config = dict(
    train_examples=145000,
    image_size=48,
    horizontal_flip=True,
    color_jitter=0.2,
    bottleneck='plain',
    encoder_depths=[3, 6, 6],
    decoder_widths=[64, 64, 128, 256],
    decoder_block='plain',
    residual_init='none',
    precondition_frequency=32,
    max_precond_dim=1024,
    grad_clip=0.5,
    steps=4100,
    batch_size=256,
)
Rows from block 0 of the decoder, named by matrix and row number. Each number is 200 + 30 x the weight over its row's rms, rounded and kept within 0 to 999. All counts start at 0. After the name is the row's rms in percent of the matrix's.
# conv: 3x3 conv (decoder.mid.0.conv.weight, 256x256x3x3), inputs 98-104, a 3x3 kernel for each
conv.133,093,228,189,186,207,205,204,178,259,215,224,153,196,182,351,181,213,190,189,225,200,209,167,166,222,189,200,162,214,249,141,173,98,213,232,196,209,261,210,161,194,282,172,169,206,223,162,218,154,243,132,184,220,190,182,181,173,182,186,214,256,287,160,156
conv.134,116,185,215,213,164,188,196,225,198,198,206,233,206,199,29,263,172,209,205,239,234,215,241,129,192,196,174,202,199,233,203,232,135,173,211,202,213,226,157,205,244,264,153,203,176,215,199,208,180,232,100,228,215,188,222,230,203,204,225,144,203,210,216,222
conv.135,096,183,242,188,189,273,147,196,180,175,253,174,229,198,241,190,229,183,193,186,262,189,202,248,200,173,230,246,207,205,237,197,117,255,217,218,195,169,207,202,211,137,246,208,219,197,143,152,258,223,267,208,170,136,199,198,211,197,184,184,218,200,133,249
conv.136,095,204,204,196,162,245,225,250,181,190,250,211,173,199,195,226,193,207,177,201,205,172,203,128,206,231,203,185,184,160,189,254,191,168,177,233,241,230,209,155,187,261,198,165,197,180,210,178,219,142,188,210,233,188,250,218,200,185,230,228,176,226,189,205
conv.137,099,211,219,188,220,153,186,198,170,206,246,235,202,118,283,219,187,174,191,185,226,184,195,179,202,182,202,213,196,210,194,182,249,154,187,251,187,207,187,219,239,218,119,176,219,211,199,233,177,223,269,183,183,170,195,205,199,179,177,271,220,207,135,163
conv.138,091,185,173,200,192,155,237,172,210,206,198,181,226,195,150,183,182,186,266,207,181,166,240,198,192,183,154,232,181,248,228,217,250,207,194,156,181,207,255,209,202,164,184,187,220,199,191,209,188,252,250,156,210,196,163,208,230,185,193,123,163,246,212,199
conv.139,119,195,206,185,227,320,192,179,211,170,208,181,228,160,229,208,210,224,192,231,176,167,224,166,176,192,177,221,195,205,214,211,137,187,175,174,187,214,179,201,205,206,201,156,141,216,199,190,209,211,187,194,196,221,174,190,179,195,195,206,165,211,229,220
conv.140,098,195,220,183,176,175,210,203,200,208,188,199,247,232,174,183,206,227,197,150,200,214,203,228,181,189,199,200,232,173,140,144,294,157,157,198,217,180,204,211,213,156,157,248,127,251,209,138,218,146,320,180,211,163,215,186,215,172,215,124,187,179,259,225
conv.141,102,193,154,213,263,237,182,207,193,212,181,185,200,169,132,287,194,220,183,185,182,226,221,207,223,195,173,195,182,234,208,220,212,203,191,182,178,154,217,206,223,202,262,196,252,178,242,215,202,223,121,203,175,218,184,189,177,246,195,320,188,184,181,203
conv.142,102,207,183,201,176,241,164,219,192,210,262,258,152,187,137,184,198,204,190,224,187,217,240,167,169,212,179,160,193,228,196,220,135,215,190,184,168,218,191,218,159,168,221,214,222,218,239,156,185,239,211,167,215,205,198,204,252,225,216,88,179,209,234,221
conv.143,091,207,212,192,167,232,222,190,145,222,208,203,190,214,192,162,165,246,216,201,213,181,194,177,230,228,186,201,195,205,198,236,209,139,165,201,218,154,253,150,120,228,182,208,221,198,206,220,210,241,107,208,232,199,157,220,188,196,166,222,177,252,259,202
conv.144,109,170,209,241,192,265,183,241,222,139,146,216,188,120,199,203,302,209,237,224,229,186,202,155,169,137,215,213,201,187,206,171,228,207,183,263,192,207,213,230,174,246,227,215,184,181,141,255,197,170,251,180,204,201,207,221,243,176,262,155,179,201,153,206
conv.145,102,180,233,196,225,182,250,165,222,211,192,265,179,191,122,238,187,195,201,149,178,179,214,154,190,193,277,194,196,255,156,234,127,233,208,220,236,203,210,203,173,220,225,197,178,209,206,169,207,213,242,197,186,227,160,250,230,178,206,90,255,187,164,214
conv.146,085,255,168,184,261,130,159,157,194,243,180,206,165,179,184,282,165,248,165,226,201,180,137,233,196,222,204,218,197,197,187,248,250,215,209,168,234,195,194,202,218,214,171,219,192,193,244,233,187,213,206,166,181,215,180,214,233,209,219,170,159,219,235,155
conv.147,109,189,124,230,213,268,188,220,213,205,187,116,216,189,259,229,199,196,208,182,158,199,185,242,225,230,155,182,211,141,225,177,236,177,219,218,166,165,258,193,188,259,222,235,173,169,216,209,224,195,134,173,205,223,214,185,180,190,258,361,138,195,186,179
conv.148,095,178,206,248,234,241,239,193,163,204,171,228,185,221,179,148,190,260,199,183,195,202,225,148,221,198,188,187,193,215,168,178,218,188,219,258,225,210,221,201,120,158,302,149,183,211,162,316,183,171,191,177,199,248,207,225,154,176,205,256,203,176,203,198
conv.149,108,160,226,192,207,156,218,206,261,184,201,142,220,246,225,201,182,193,183,198,230,189,243,171,185,196,183,215,172,223,164,243,179,156,225,232,197,208,246,190,146,205,171,212,168,192,229,163,212,174,149,185,214,218,205,238,220,175,261,167,235,231,174,213
conv.150,114,191,150,231,220,211,216,230,203,192,236,231,175,230,99,171,208,244,181,190,187,241,152,225,251,187,166,185,200,193,235,208,230,205,193,202,209,203,132,201,254,217,183,221,151,200,162,227,199,208,141,220,196,163,197,222,193,206,216,138,223,175,204,221
conv.151,096,192,222,220,202,196,176,168,234,221,276,158,226,221,213,234,170,218,205,215,193,193,222,222,212,160,221,200,196,206,242,200,148,227,183,199,200,246,143,170,203,255,204,193,248,178,144,172,184,255,174,148,203,226,211,177,153,202,201,193,218,224,179,225
conv.152,108,256,186,211,164,262,186,199,172,189,175,183,207,223,223,159,241,220,203,199,181,185,175,264,211,163,227,246,186,260,207,200,192,195,179,189,231,238,270,166,215,125,211,168,164,218,177,176,228,189,194,193,244,218,177,229,234,242,152,123,247,210,134,215
conv.153,092,220,191,195,184,226,197,190,172,211,209,212,227,191,143,159,181,251,200,202,139,185,234,193,182,203,198,183,236,215,193,198,216,171,216,209,260,212,219,215,193,182,190,195,219,161,171,203,207,181,245,197,220,120,233,204,246,207,193,219,144,203,216,193
conv.154,084,187,188,217,168,194,204,198,218,189,224,205,161,205,237,190,155,167,185,257,222,194,158,205,206,207,179,189,197,189,171,209,219,217,175,175,228,199,220,189,211,281,115,171,190,219,202,182,231,261,157,214,216,202,217,165,200,195,166,234,172,250,254,197
conv.155,125,217,192,201,211,190,170,217,192,162,217,165,195,206,254,186,195,162,154,181,190,210,194,221,204,205,225,177,194,176,208,171,248,182,226,212,207,178,228,183,152,183,217,208,201,205,183,180,211,199,254,181,190,168,195,170,221,192,242,216,159,173,159,209
conv.156,113,207,181,255,200,252,159,187,223,179,204,211,192,210,168,195,219,233,165,196,156,169,219,206,187,199,160,225,207,205,183,168,243,192,181,193,198,176,186,199,241,227,136,191,187,206,211,233,214,200,158,188,222,245,183,212,226,171,228,213,222,148,150,216
conv.157,102,172,257,142,201,258,199,215,187,194,166,222,221,239,242,164,207,200,179,162,217,201,233,173,222,209,170,223,200,217,196,182,237,183,201,168,250,232,188,227,195,160,156,186,189,218,207,174,164,232,244,194,184,207,173,199,205,205,219,146,221,180,186,198
conv.158,087,203,229,231,203,188,190,192,124,238,214,223,167,158,234,239,163,180,167,204,210,164,180,204,180,204,257,236,213,187,177,172,153,228,223,243,176,204,158,240,172,174,214,205,245,197,143,210,228,234,275,168,218,181,192,164,211,237,232,157,252,178,191,194
conv.159,102,183,185,178,202,307,153,201,219,197,198,185,220,191,241,176,150,230,205,214,171,220,217,215,198,223,180,184,178,208,168,180,308,155,152,208,207,218,197,215,192,204,241,174,172,202,228,176,202,162,239,195,197,201,216,194,203,191,240,194,212,192,159,246
conv.160,092,237,179,199,204,204,214,179,229,182,165,214,243,215,236,186,174,205,155,192,215,222,200,200,168,200,245,192,202,258,173,242,197,224,151,175,212,223,219,174,180,275,251,234,133,221,206,217,132,246,232,252,163,105,197,189,188,186,216,207,198,199,205,207
conv.161,093,181,169,225,241,168,233,161,272,201,221,179,205,212,132,210,162,233,245,220,233,157,172,190,228,183,223,197,187,184,199,239,149,218,178,199,199,203,188,176,183,246,226,206,190,198,217,237,215,196,94,200,210,235,190,247,208,209,263,146,207,187,183,204
conv.162,089,206,208,198,226,138,240,189,210,152,209,231,162,159,259,206,145,191,215,178,180,226,211,179,208,268,198,167,224,211,174,197,230,239,180,224,156,214,217,204,186,185,221,187,176,219,210,184,213,264,231,228,189,174,168,135,243,198,136,244,212,236,181,209
conv.163,123,198,223,186,167,321,215,212,122,204,233,145,207,196,220,178,207,229,192,171,190,165,218,233,204,203,230,223,180,215,156,195,255,177,198,182,242,178,228,201,184,172,172,220,170,212,173,212,190,213,196,177,172,256,186,237,214,163,171,269,220,177,153,214
conv.164,098,207,202,179,178,200,190,221,238,185,185,222,210,179,175,247,166,168,211,192,195,228,203,282,177,208,183,253,179,243,216,226,147,177,188,142,235,178,226,194,226,248,121,187,143,161,183,213,165,221,113,225,204,238,194,200,140,201,219,147,221,237,169,199
conv.165,113,190,223,243,206,237,174,187,155,206,208,225,182,197,253,177,234,181,169,190,252,208,189,113,226,231,186,191,217,164,165,219,145,174,195,245,263,191,191,185,199,203,206,162,225,207,171,241,226,175,152,233,259,236,185,197,241,206,160,263,172,179,176,217
conv.166,090,174,132,280,159,272,145,213,189,236,175,235,220,144,194,203,223,158,197,215,206,207,143,240,223,212,183,174,187,194,224,242,236,196,190,165,174,197,199,234,207,141,203,206,238,175,249,213,160,189,283,174,187,165,191,168,234,187,142,229,190,213,266,195
conv.167,103,189,219,186,236,256,140,199,197,193,168,192,205,152,275,209,180,272,192,214,211,201,224,166,205,199,227,211,183,252,252,232,206,172,173,227,190,240,224,237,221,104,188,154,231,206,190,175,165,215,273,177,196,188,216,211,189,192,160,275,170,231,185,179
conv.168,092,208,196,189,168,214,185,227,226,202,227,248,169,218,189,162,264,213,200,200,166,246,202,172,228,248,176,141,222,217,185,161,178,211,193,186,234,177,204,187,235,193,191,206,211,201,161,231,206,259,160,188,193,190,186,202,166,210,148,224,179,205,202,182
conv.169,096,187,229,237,274,99,209,195,198,206,172,247,216,215,194,199,143,217,223,212,201,238,225,187,199,200,220,161,221,151,191,176,207,198,243,238,205,202,232,165,196,274,184,190,198,189,222,211,247,201,202,220,206,236,175,157,228,212,226,178,162,207,163,238
conv.170,100,196,205,169,229,199,233,171,218,207,191,209,254,202,218,137,231,225,222,207,195,199,164,226,183,188,209,171,194,240,172,218,98,192,211,150,203,240,139,173,172,250,216,181,214,184,193,205,130,217,127,250,254,169,198,206,188,234,275,219,140,248,154,178
conv.171,114,174,154,204,289,142,250,214,207,196,204,227,212,240,194,172,194,207,196,191,153,194,155,274,236,203,215,174,188,244,179,204,94,242,202,172,201,227,147,224,184,214,242,148,182,209,155,174,240,217,160,208,200,195,220,181,188,197,209,162,193,225,206,189
conv.172,120,197,138,202,210,305,184,212,219,179,228,238,181,180,188,215,208,231,202,216,183,238,211,199,224,198,197,185,185,177,198,169,289,211,190,230,180,218,178,201,192,77,232,215,227,182,192,135,223,182,309,169,203,191,170,162,245,171,198,175,222,190,169,219
conv.173,117,206,249,194,165,158,153,178,226,208,214,214,175,223,208,217,204,240,198,198,181,229,171,150,216,246,188,180,162,195,209,251,222,134,208,212,207,175,181,201,157,230,191,179,199,209,176,116,226,218,297,206,195,254,190,205,198,165,219,111,220,179,190,228
conv.174,104,169,145,193,229,231,180,171,197,239,205,163,212,174,239,223,170,154,203,207,170,203,176,240,220,229,234,182,204,232,164,209,238,193,194,152,239,203,200,184,173,104,250,236,235,168,204,253,179,166,199,210,171,176,219,198,204,175,206,277,165,196,180,219
conv.175,088,193,218,171,158,214,245,171,189,207,156,219,177,167,232,226,224,204,170,150,231,232,191,155,179,238,192,166,203,179,192,217,168,256,196,262,237,188,174,172,213,215,202,157,260,183,158,215,179,203,212,174,222,167,237,198,212,265,174,203,187,205,229,153
conv.176,106,215,216,172,250,186,127,182,197,217,202,187,195,213,223,167,211,182,216,179,180,165,218,225,207,234,207,182,212,241,191,217,173,185,210,157,215,204,182,202,194,218,180,216,140,210,164,182,214,167,312,143,245,177,218,179,210,217,231,117,198,185,236,209
conv.177,111,204,214,209,199,189,198,192,191,226,236,224,222,188,180,210,154,233,178,189,163,234,157,223,234,222,168,201,244,140,203,177,228,226,208,199,200,183,168,197,195,240,238,201,184,193,250,145,204,275,171,196,210,217,214,155,199,216,149,235,240,211,203,206
conv.178,098,221,201,211,176,214,179,198,183,188,175,211,162,195,300,142,186,207,199,172,216,194,242,285,106,198,222,190,208,249,187,192,213,183,192,216,204,218,215,189,143,203,245,252,139,212,174,197,187,227,236,198,201,184,192,177,211,206,211,284,177,142,177,200
conv.179,106,172,246,204,195,170,189,202,224,186,192,163,195,219,337,196,205,219,163,195,141,191,157,228,203,240,200,203,168,211,177,192,225,200,201,205,189,176,256,204,250,143,258,193,172,227,186,153,253,189,263,188,170,209,175,242,245,198,136,222,245,183,168,208
conv.180,094,193,176,226,237,143,232,249,184,175,202,230,173,207,175,166,122,230,245,147,222,207,208,152,233,159,169,217,189,203,201,274,231,256,163,165,192,201,160,211,179,198,212,156,187,211,227,228,208,195,208,208,221,226,210,221,215,191,129,130,248,219,204,191
conv.181,107,218,214,207,155,166,229,167,192,223,226,171,165,214,248,214,206,177,167,189,227,213,166,222,180,221,179,229,240,181,178,170,221,237,187,210,184,183,234,169,195,236,192,193,191,194,213,203,225,207,218,196,158,195,203,175,185,215,179,246,190,170,214,207
conv.182,103,173,183,165,219,234,218,216,226,168,191,188,225,213,225,144,174,222,199,162,231,206,155,226,204,193,226,207,205,196,209,229,103,218,179,224,203,269,166,189,210,176,232,213,180,205,101,186,185,291,240,203,231,180,235,210,109,167,203,270,227,206,251,188
conv.183,087,182,218,221,255,207,214,205,149,200,196,185,206,175,215,269,242,157,187,213,186,228,227,164,201,233,209,204,201,162,253,183,230,216,210,268,161,212,233,173,160,167,219,218,226,230,199,199,223,204,176,155,196,272,156,188,220,209,132,267,182,224,171,231
conv.184,087,150,197,208,239,267,175,215,218,200,181,202,226,166,203,246,189,189,186,183,175,227,212,170,163,226,193,153,157,208,212,230,224,230,218,174,211,180,207,243,209,157,235,247,234,146,190,248,185,170,217,151,186,232,207,172,164,201,217,201,143,188,143,236
conv.185,098,199,200,250,228,139,250,197,238,197,178,212,211,221,181,192,259,172,181,191,194,223,260,171,209,183,182,227,159,208,223,241,200,194,190,216,214,196,210,189,182,209,205,177,225,183,253,235,188,113,177,217,185,249,243,210,207,237,147,169,165,243,243,237
conv.186,092,206,197,188,185,121,235,197,211,239,165,155,227,222,240,181,221,191,170,217,188,152,225,192,243,190,201,213,238,132,193,167,201,239,214,227,180,190,236,227,184,226,190,160,183,144,219,185,246,191,253,227,184,151,209,186,310,218,154,271,127,174,197,217
conv.187,085,183,260,221,188,226,143,181,159,180,149,152,236,227,267,202,216,149,229,160,188,174,180,228,211,238,206,219,227,192,199,250,152,248,197,184,188,174,203,159,222,213,162,146,241,187,206,225,176,118,168,263,228,146,208,186,147,194,222,273,163,152,273,183
conv.188,090,186,169,178,193,281,188,253,176,161,161,181,181,132,283,212,192,188,214,166,198,187,208,213,188,195,267,238,222,257,194,184,208,179,203,197,205,208,220,197,121,251,217,244,183,209,188,222,203,223,193,190,181,160,242,203,212,218,147,238,271,250,153,143
conv.189,102,203,228,188,142,237,214,203,174,194,197,229,190,200,155,208,241,243,156,181,253,208,165,182,164,192,180,220,208,171,236,199,118,205,191,190,188,260,133,185,213,155,183,230,214,190,200,194,192,189,206,242,233,173,184,218,176,191,227,162,174,195,325,201
conv.190,092,167,221,216,201,160,191,225,181,183,217,228,194,184,225,243,181,214,160,180,211,155,166,212,252,207,211,191,133,150,239,196,200,209,230,261,134,162,246,232,199,200,201,208,209,192,199,175,178,178,271,176,216,199,210,208,229,226,179,129,255,177,235,198
conv.191,103,189,175,186,189,221,220,187,224,182,204,237,194,221,162,177,193,236,181,203,217,191,183,171,212,211,188,247,181,186,204,244,144,181,206,179,240,166,146,253,232,214,198,186,188,168,166,245,193,234,162,225,226,202,162,210,214,191,188,213,197,208,196,198
conv.192,100,208,257,207,116,260,140,225,142,199,188,147,211,218,188,175,227,227,180,207,171,169,220,202,136,231,163,219,148,235,203,159,254,141,254,175,193,155,232,192,264,174,220,240,193,180,200,173,246,183,230,213,197,210,193,195,216,234,161,161,182,185,180,170
conv.193,094,215,191,250,190,180,199,224,164,216,209,153,204,201,236,229,186,159,225,209,220,135,211,203,211,192,263,210,214,153,215,292,171,213,188,217,150,146,231,235,200,234,176,178,176,193,225,177,208,210,195,169,128,231,183,198,220,121,147,191,237,241,181,169
conv.194,093,216,215,221,185,198,227,214,141,196,203,254,186,155,141,218,228,203,162,234,225,191,186,142,198,180,217,211,261,185,177,192,210,211,210,161,211,206,175,188,237,161,158,193,255,196,180,225,216,206,197,162,221,177,204,198,251,204,226,137,181,217,259,163
conv.195,103,193,212,154,242,281,218,192,154,211,215,207,148,151,251,168,193,170,226,178,237,172,200,210,240,150,214,205,182,209,233,188,196,214,245,179,180,208,241,212,220,62,225,168,249,231,189,254,203,216,149,187,186,192,198,213,170,213,123,351,203,207,179,183
conv.196,085,189,272,147,242,221,225,195,168,166,215,160,193,170,225,209,165,217,227,192,188,153,209,253,188,230,146,178,170,268,192,186,234,247,216,154,192,143,185,217,243,126,150,260,155,239,169,245,202,206,209,192,166,221,143,224,141,201,134,228,275,166,199,183
conv.197,120,197,216,226,193,250,227,200,161,151,221,206,171,188,164,288,188,182,219,201,201,203,200,213,199,200,188,193,207,221,198,107,335,212,186,210,183,233,177,180,195,182,195,199,208,185,252,243,196,131,245,144,192,248,217,215,185,231,170,223,245,215,189,158
conv.198,091,193,219,183,175,157,179,216,271,173,162,165,243,152,139,251,192,251,200,204,200,189,189,216,151,175,201,203,229,182,207,179,269,238,205,219,202,235,230,199,186,221,224,174,240,231,197,209,217,165,173,203,171,222,231,213,186,216,181,205,229,228,227,205
conv.199,101,172,200,203,226,181,168,175,235,211,163,154,218,213,298,153,223,192,206,226,205,192,168,203,203,212,221,232,220,191,196,187,184,224,203,196,184,191,195,190,194,179,247,170,180,248,219,139,217,171,200,237,185,224,179,221,221,206,161,171,232,216,144,208
conv.200,090,185,246,204,227,196,179,167,174,220,172,242,137,195,191,205,222,197,228,242,172,177,163,214,242,203,168,204,160,242,183,169,246,183,229,133,210,108,199,217,228,239,205,231,156,194,203,226,220,211,211,224,174,167,205,154,224,234,172,206,190,200,162,210
conv.201,100,202,180,189,181,217,262,228,153,183,220,182,179,130,245,209,187,243,205,208,186,172,199,195,174,195,225,211,182,173,186,204,184,214,249,167,181,173,210,208,187,194,186,209,210,202,170,120,250,301,265,177,130,210,211,240,196,193,203,152,190,188,254,162
conv.202,111,182,172,224,227,158,193,215,178,232,184,183,156,173,317,252,218,123,159,214,193,237,216,220,186,171,216,184,142,158,206,214,244,221,230,281,173,181,177,200,115,171,253,225,269,233,196,187,224,203,243,183,189,207,162,176,203,224,214,282,165,199,195,229
conv.203,087,210,273,220,158,154,192,211,186,218,199,214,277,180,136,168,232,193,235,224,206,216,172,202,198,259,198,171,188,218,243,204,198,218,233,156,239,185,214,157,169,188,260,234,193,204,214,218,231,214,149,209,198,136,256,166,223,279,237,170,211,216,221,130
conv.204,088,209,167,176,245,212,185,211,214,195,166,196,246,214,146,216,167,195,188,232,253,215,192,116,247,156,197,177,149,244,242,237,152,233,202,175,183,212,163,207,194,144,189,217,233,185,224,174,217,211,222,185,226,131,207,215,145,164,264,160,255,160,188,203
conv.205,096,206,185,212,162,282,181,215,179,197,205,212,203,190,285,171,160,211,204,222,236,206,149,230,171,199,201,220,175,245,191,203,199,225,200,149,207,206,192,196,258,185,204,187,142,194,222,205,169,197,175,185,172,227,217,255,169,258,221,197,177,203,157,193
conv.206,097,201,239,183,209,147,223,159,213,193,233,217,212,196,116,264,194,203,213,223,205,206,197,123,231,208,159,194,208,191,186,193,171,200,182,232,256,237,187,236,238,185,167,189,220,182,217,185,190,203,222,139,283,214,254,214,126,169,201,215,191,222,230,192
conv.207,108,178,160,198,200,231,192,218,228,187,179,252,167,191,190,192,178,228,188,199,199,247,161,244,237,232,158,158,155,203,198,183,367,157,209,168,195,195,167,223,256,76,196,210,173,226,228,165,201,192,151,208,172,235,214,204,171,211,219,246,171,210,209,210
conv.208,088,216,214,155,205,234,152,188,212,228,194,247,201,196,233,180,183,190,207,155,195,244,175,234,164,188,206,234,194,218,217,201,158,243,218,167,220,180,182,194,163,235,203,223,222,240,276,226,120,216,144,261,162,203,204,206,126,183,243,196,217,208,199,232
conv.209,089,202,178,188,206,235,290,177,179,172,197,239,176,208,152,255,177,179,220,157,246,133,220,220,185,228,200,175,207,213,215,219,171,188,190,206,176,198,257,214,179,188,183,191,229,207,243,159,215,184,171,130,151,230,232,206,137,234,163,186,190,234,201,240
conv.210,102,235,227,228,179,107,238,201,231,201,206,197,221,171,102,264,182,242,176,210,213,170,234,158,157,172,208,204,204,200,205,208,106,227,216,202,247,178,161,183,139,329,206,221,209,193,217,213,187,184,175,239,205,215,196,207,173,221,229,129,233,185,245,201
conv.211,089,213,184,205,210,272,147,218,253,183,179,194,236,237,296,148,175,145,210,182,180,228,228,177,219,235,169,165,177,209,253,240,209,219,212,193,142,233,179,180,182,135,257,134,280,150,197,246,169,171,168,145,302,190,216,211,171,161,205,214,169,207,206,222
conv.212,095,226,181,172,232,207,163,199,165,245,196,201,204,181,211,219,188,176,223,185,142,196,208,129,208,221,205,218,185,190,125,174,279,206,217,155,227,225,254,197,144,257,190,144,222,178,150,230,190,181,264,172,204,171,208,210,225,161,223,305,161,172,200,241
conv.213,087,247,207,210,190,172,220,196,258,188,194,196,160,161,240,209,192,203,184,228,183,156,159,194,191,252,243,211,211,225,193,206,209,190,177,203,165,199,193,192,247,247,153,167,211,211,212,202,200,184,192,200,179,227,164,165,213,210,175,131,177,209,210,215
conv.214,108,194,149,236,179,108,216,208,192,209,237,201,168,188,186,248,238,190,162,187,232,245,236,117,135,183,218,204,228,153,158,201,171,240,170,223,215,154,165,214,134,337,248,171,215,180,188,145,234,186,176,253,233,150,175,176,171,232,170,269,190,177,185,204
conv.215,115,184,151,254,216,104,221,224,182,153,190,209,215,203,232,175,187,201,185,185,234,220,225,172,215,202,192,220,183,165,208,172,266,223,227,233,187,162,190,215,181,236,225,222,235,199,194,244,162,176,199,183,190,274,196,171,238,260,211,248,149,200,225,190
conv.216,088,195,145,188,137,239,147,186,256,222,166,233,236,199,155,248,201,199,163,199,180,226,173,195,181,188,225,194,194,212,193,188,178,259,177,189,196,215,233,191,135,249,230,257,188,223,239,167,168,195,194,177,187,212,161,200,198,177,274,208,212,206,154,185
conv.217,104,143,183,200,211,193,241,198,195,206,202,214,215,212,221,188,189,149,224,223,230,223,166,155,255,201,236,170,213,178,220,218,200,247,227,170,211,219,186,204,154,173,246,207,155,207,231,157,220,189,267,140,193,174,243,191,286,162,167,134,167,201,257,209
conv.218,104,196,159,168,225,294,163,227,196,219,184,232,237,165,119,209,226,193,241,236,234,251,196,142,192,210,215,186,206,190,222,206,150,263,214,152,145,211,213,170,190,198,252,196,206,195,195,237,186,193,221,235,187,167,206,220,215,205,179,239,220,181,203,180
conv.219,088,155,178,199,266,156,225,173,133,244,178,225,216,214,191,213,231,206,226,163,182,181,200,200,198,172,248,225,198,185,233,228,234,199,189,200,178,196,187,213,236,100,276,182,164,246,214,223,144,163,152,221,174,258,199,209,166,191,221,206,192,229,171,216
conv.220,111,182,196,255,206,263,149,235,179,180,195,184,233,194,178,249,256,180,171,217,188,175,187,211,201,163,173,266,232,188,225,208,164,213,161,211,187,196,155,210,161,156,240,191,190,217,195,182,211,216,109,225,227,194,170,216,180,205,227,166,215,182,216,185
conv.221,083,221,170,238,178,228,199,198,170,178,168,156,238,221,162,178,231,235,204,217,161,181,165,292,166,182,231,188,213,230,169,180,259,134,205,203,255,229,205,207,182,139,226,199,219,178,208,193,197,146,264,159,211,226,221,158,264,198,202,273,92,215,170,219
conv.222,097,190,234,200,218,271,171,180,246,207,244,147,231,200,165,171,217,206,194,197,168,184,283,194,232,201,151,180,223,206,206,183,230,193,169,204,184,197,265,239,180,167,223,198,167,219,237,211,177,197,202,180,224,172,197,226,180,199,204,167,217,200,214,165
conv.223,122,176,173,217,178,160,255,226,243,190,234,173,174,257,185,201,162,205,203,185,197,219,179,269,226,196,136,226,195,170,211,185,192,204,151,180,222,204,212,199,188,115,218,157,170,206,204,196,216,225,115,206,193,272,186,203,181,221,178,191,177,187,239,185
conv.224,099,158,159,205,199,205,232,214,254,163,207,170,216,204,252,173,149,212,209,225,183,193,183,250,172,205,185,214,213,212,177,163,225,230,189,241,184,150,107,170,255,190,228,230,200,210,202,185,219,161,208,209,183,237,185,181,225,187,205,203,166,229,176,218
conv.225,106,208,156,185,195,289,238,163,249,163,220,207,225,130,182,277,184,186,194,185,238,192,144,230,210,207,225,219,219,167,193,143,196,210,204,232,190,184,250,172,211,241,159,209,207,191,253,172,179,207,275,155,195,189,160,229,249,182,216,162,196,207,190,185
conv.226,095,177,239,216,232,191,222,191,178,247,225,136,204,158,232,226,243,193,231,168,165,197,187,217,181,184,234,222,217,161,163,154,281,196,174,230,265,214,232,184,156,136,179,165,173,226,215,221,217,221,163,216,204,216,149,185,159,190,204,206,264,201,143,195
conv.227,095,219,189,210,206,165,236,203,193,178,189,203,144,135,278,267,154,145,209,219,244,205,164,178,191,256,245,170,152,169,188,193,183,229,218,206,205,196,175,156,202,255,212,212,238,222,173,262,157,223,148,207,225,193,201,240,153,212,211,202,186,187,224,213
conv.228,089,218,141,227,207,301,221,191,185,178,189,227,179,140,203,199,212,180,167,239,204,153,217,219,190,160,247,209,207,270,219,159,149,156,188,169,224,228,256,225,201,232,176,184,210,188,231,190,181,196,265,188,208,180,224,205,215,202,188,172,143,202,228,203
conv.229,094,197,167,142,190,177,187,179,229,239,184,255,194,191,137,153,194,247,205,210,177,213,204,242,222,163,255,214,201,211,174,207,133,208,177,200,204,252,223,180,207,187,206,191,238,208,182,168,196,243,177,207,209,187,176,191,183,206,199,221,191,248,183,211
conv.230,106,216,195,207,139,250,182,170,262,155,212,193,205,266,162,146,191,206,162,191,186,198,196,174,203,203,224,182,185,233,199,245,146,232,185,221,156,197,171,218,222,169,204,166,216,207,167,224,249,219,193,208,195,192,246,214,204,198,163,196,225,210,204,193
conv.231,104,208,184,177,176,138,200,205,271,221,170,250,198,189,215,219,226,148,187,176,204,227,205,239,155,156,206,175,216,161,208,197,81,295,206,209,182,262,198,216,181,289,214,175,202,211,194,171,207,176,165,277,217,200,184,181,188,236,243,180,154,215,214,158
conv.232,088,170,218,167,231,224,223,235,183,183,190,205,154,174,159,224,169,206,253,247,171,210,278,173,235,202,129,213,209,275,193,184,176,194,208,201,217,225,221,214,158,175,177,217,186,197,222,235,188,194,230,184,144,203,237,193,195,238,167,163,271,210,217,181
conv.233,094,151,221,206,163,225,155,181,209,184,219,198,194,170,203,167,255,182,210,210,186,196,201,224,219,167,240,182,201,230,224,160,201,173,210,232,221,173,181,201,199,219,197,213,213,231,212,197,211,162,178,226,246,180,177,187,262,219,191,238,203,220,134,199
conv.234,090,204,224,186,213,174,236,188,167,236,173,210,187,198,155,139,214,163,250,212,197,262,252,173,146,205,197,168,222,228,256,159,159,194,229,256,166,200,146,197,141,223,238,247,193,163,232,183,190,248,188,232,186,181,181,201,200,190,241,227,236,161,197,193
conv.235,095,206,167,194,198,142,224,200,207,215,232,232,164,323,153,164,196,184,189,220,224,204,211,126,219,190,196,188,165,128,223,183,272,189,217,205,172,191,194,206,168,238,183,211,264,215,194,214,139,160,197,217,215,181,194,220,220,233,250,189,243,170,170,157
conv.236,090,198,210,217,237,161,202,196,185,192,199,194,235,251,159,163,194,247,168,187,215,231,206,176,165,224,201,198,200,157,202,219,162,179,226,180,231,197,218,225,172,220,210,193,218,220,211,177,189,191,168,222,188,208,233,192,200,172,241,197,197,178,253,238
conv.237,090,179,203,177,214,212,176,231,131,182,192,199,191,182,116,279,225,201,194,182,208,167,253,181,170,193,205,246,181,261,244,178,179,216,226,174,128,223,241,201,162,214,200,222,181,159,181,236,194,146,231,195,210,182,186,221,242,247,187,157,221,192,250,207
conv.238,103,180,258,176,200,170,225,176,194,209,235,220,186,253,204,170,171,215,214,212,222,171,190,182,164,169,232,170,159,241,232,199,176,227,216,191,212,215,230,205,196,191,183,206,202,194,177,191,196,187,279,172,214,192,232,222,223,249,161,15,237,172,253,200